Rows from block 23 of the image encoder of a small contrastive image-text model, named by matrix and row number. Each number is 128 + 32 x the weight over its row's rms, rounded and kept within 0 to 255. All counts start at 0.
After each channel's rows are labels from the 100 images, of 14976, where the channel reaches its highest value: "peak on" is the class under the peak. Only what is clearly more common there than usual is listed. The data: numbers of one to four digits printed on busy colour backdrops. In brackets: how many of the 100.
# conv1: bottleneck pointwise conv (encoder.blocks.25.conv1.weight, 96x312x1x1), inputs 156-311

conv1.40 [125 135 108 104 159 122  94 118 114 123 100 141 142 135 140 101 113  93 171  80 119 150  73 147 116 122 179 130 121 117 103 139  94 150 109 109 134 144 130 171 183 146 111 141 107 177 141 196 114 165 116 132 143 125 115 157 118 159 130 148 184  72 195 137 111 113  88 144  60 159 169 127 170 102 156 102 127 174  90  96 104 143 172 172 129 106 133 153 159 122 129 137 116  90 122 103 148 151  67 185  49 158  28  97 124  47 159 185 181 176 152 129 101 129  83 141 129 137  69 102 144  39  90 103 138 138 193 126  96 137  61 134 128 183 118 134 114 137 104 152 103 130 102 126  98 133  63 171 108 158 120  91 152  52 141 136]
peak on: digit 9 (25)

conv1.87 [125  66  63 177  52 156 126  80 181 173 127 105 143 124 136 127 119 117 141 146 145 146 111 128 113 129 130 115 166 158  75 152 120 151  91 137 193 116 164 112 123 111 151 133  83 108 145  70 169 155 118 117 171 134 120 120  74 101 123 161  44 230 194 127  93 145 135 103 169 104 138 145 114 125 114 129 131 142 215 165 210  86 111  34 134 102 141 115 117 101 143 129 136 167 142 148 124 119 144  42 171 164 120  98 143 135 105 139 139  75 129 202 101 163  99 149  98  89 175 102  96 169 107 111  80  70 149 122 101 123 181 127 116 103 140 158 169 108  88  65 123 129  81 139 138 148 102 255 103 108  49 148  86 120 151 116]
peak on: digit 2 (26)

conv1.11 [133 120 105 159 116 111 112 171 181 180 165 132 179  98  81  85 151  75 138  75  85 160 165 130  84 133  52 106 104 207 143 133 188 115 166 144  87 125 147 147 115 126 144 104 140 138  97 132 111 136 112 118 109 122 190  77 146 148 139 107  93  42 105 163 115 142  71  69 137 120  84 113 197 136 130  86 134  94 123  67 145 148  83 111 132 253 177 123 176 101  81  79 140 117 114 124 131 177 161 132 145 135 115 146 103 163  99 180 180 108 100 121 146 169 197 220  64  73 108 110 114 178  64  94  55 172 144 198 162 138  95 128 117 115 123 195 113 200 141 112 115 181  55 154 186 142 138 172  80 136 106 147 138 139  71  89]
peak on: digit 4 (39)

conv1.50 [113 131 136 177 127  96  82 147 164 188  97 142 160 137 122 146 135  96  99 123 137 147 158 133 124 102 104 162 131 106 131 121  90 119 166 114  86 134 133 178  99 126  88 104 124 157 140 148 111 189 105 142 147 107 116 162  99 167 119 128 210  51 141 122 125 108  97 166 105 156 157 116 151  86 133  45  58 132  98 149  73 116 118  76 142 121  84 163 139  81 134 161 115  99 116 108 150  94  79 194  25 109 114  93 123  53 119 183 182 189  93  83  90 138  93 110 100 138  64 108 126 128 125 153 162 181 123 100  72 178   0 151 115 126 116 158 134 123  55  91 125 136  99  89 101 146  57 164 138 129 129  82 142  58 128 151]
peak on: digit 9 (28)

conv1.55 [123 146 165 133 131 123 127 139 144 163  99 111 134 100 116  81 126 127 126 169 111 127 124  79 119  94 137 135 134 189  79  99 114 124  91 138 110 195 104 153  95 110 110 170 124 186 146 107 113  85 128 122 123 116 116 155 158 148  84 105 173  24 140 147 142  83 100 136  71 124 119 132 148  85 118 118  78 144 103 107 150 100 155  91 105 200 137 108 117 151 138 131 107 104  86 103 128 135 157 196 160 165  99  73 111 118  72 196 190  83  65 112 112  92 207  93 174 135 100 113 131 132 107 115 168 147 145 106  90 119 119 121 131 150 113 124 148 115  94  92 105  99 110 120 124  84  45 135  78 159 143  38 112  65 119 137]
peak on: digit 9 (30)

conv1.2 [110  89 127  98 130  95  88 166 134 135  59 109 154 139  86 162 112 133 142 118 126  95 121 128 140 149 136  72 103 151  82 113 120 166 140  79 172 114 114 127 164 127 112  85 115 154 127 143  97 125 119 136 136 143  95 142  86 139 106 110 168 162 140 104  97  91 122 172  82 134 114 106 121 117 114  94 100 171 121  98 142 137 154 177  75  94 162 124 193 111 168 185  89 103 132  46 132 198 119 168 119 130 107 110  98  72 168 173 182 192 139 145  79 136  40 144 125 137 130  78  80  83 125 137 158  81 144 104  89 110 111 149 126 195 182 113 130  65  89 149 125  78  74 185 121 107   0 102 156 128 179  48 112 106 157 111]
peak on: digit 9 (34)

conv1.34 [181 145 150  82 150 124 108 153 141 110  95 142  98 150 113  87 130 134  98 135 132 121 178 128 116 112 156 160 176 157 113 145 141  89 146 114 118 167 165 102 133 115 129 143 110 146 163 175 188 131 115 142 106 107 133 126 108 191 114  97  94 153 100 115  65 138  75 134 141 178 138 218  96 128 178 145 115 117 160 119 148 217 143 167 122 156 146 100 133  14 158  83 113 135 139 116 142 116  90 108 161 157 119  65 139 154 107 111  82 138 112 178 143 128 138 151 120 141 161 108 141 109 117 127  95  85  93  64 155 123 132  76 111  93  84 100 165  91 138 147  82 123 168 124 151 129 144  97 179 166  72 106  96  94 152  70]
peak on: digit 1 (49)

conv1.35 [123 149 210 117 124  75 125  98 125 143  94 116 144  84  87  90 165 109  98 112 134 118 151 149 164 145 143 138 116 131 103 110 108 106 129 104 167 146 118 126 116 124 143 112  81 176 111 109 163 119 142 170  92 192  91 108 127 102 129 106 139 109 134 133 113 146 138 111  96 154 108 140 148 139 100 143 121 139 175 117 171 157  74 139  97 132 133 122 212  81 145 125  88 159 109 114  91 143 137 118 116  72 156 106  78 162 218 140 196 140 108  98 128  60 217 133  63  93 161 148 177 168 169 125  92 201 137  68 125  16 140  63  75 174 167 170 125 129 185  93 178 169 185 184 169 114 135 154 122 155 144  81 105 166 116  71]
peak on: digit 4 (26)

conv1.79 [122 142 143 151 150 168 123 119  98 130 106 150 127 152  98  85 108  63 188 134  89 117 142 115  84 163 139 149 133 193 123 148  81 119 135 116 128 170 149 135  94 109  88  88 118 146 162 145 137 130 101 119 154 116 129 112 129  85 106 116 115  90 143 148 155 147 129  98  94 140 169 158  88 100 136 148  89 150 119 150 106 137 103  65 103 194 159  62 110 128 169 152 123 126  99  50 103 146 196  97 150 174 104  97 135 175 119 168  94  98 121 132 123 167 198  85 129  94 112 105  85  96 158 120 183 161 168 151  81  49 255 113 122 116 142 193  81 156 130 134 120 117 148 146  90 116 100  69 153 100 123  90  32  88 178 149]
peak on: digit 4 (47)

conv1.29 [145 161 186 182 117 103 123 124 147 118 101 130 126 177 136  90 131 130 147 125 131 136 129 141 131 160 164 114 154  85 128 110 148 159 144 149 115 148 144 146 102 156 127 164 155 121 151 141 137 159 148 143 128 133  63 150  76  71 141 122  51 129 137 124  96 121 104  94 152 116 163 110 104 161 147 139  22 243  88 146 120  85  78 106 166 138 122  66 103 151 141 115 117 192 156  67  97  37 171 104 109 111 176 167 115 147  61 101 115 153  69 121  83 132 191 156 119 154  43 190  65 106 120 141 133 194 158 105 105 142  61 151 164  83 100 127 141 132 131 140 148 136 115 119 153 172 141 180 134  94 129 159 120 130 135  56]
peak on: digit 9 (28)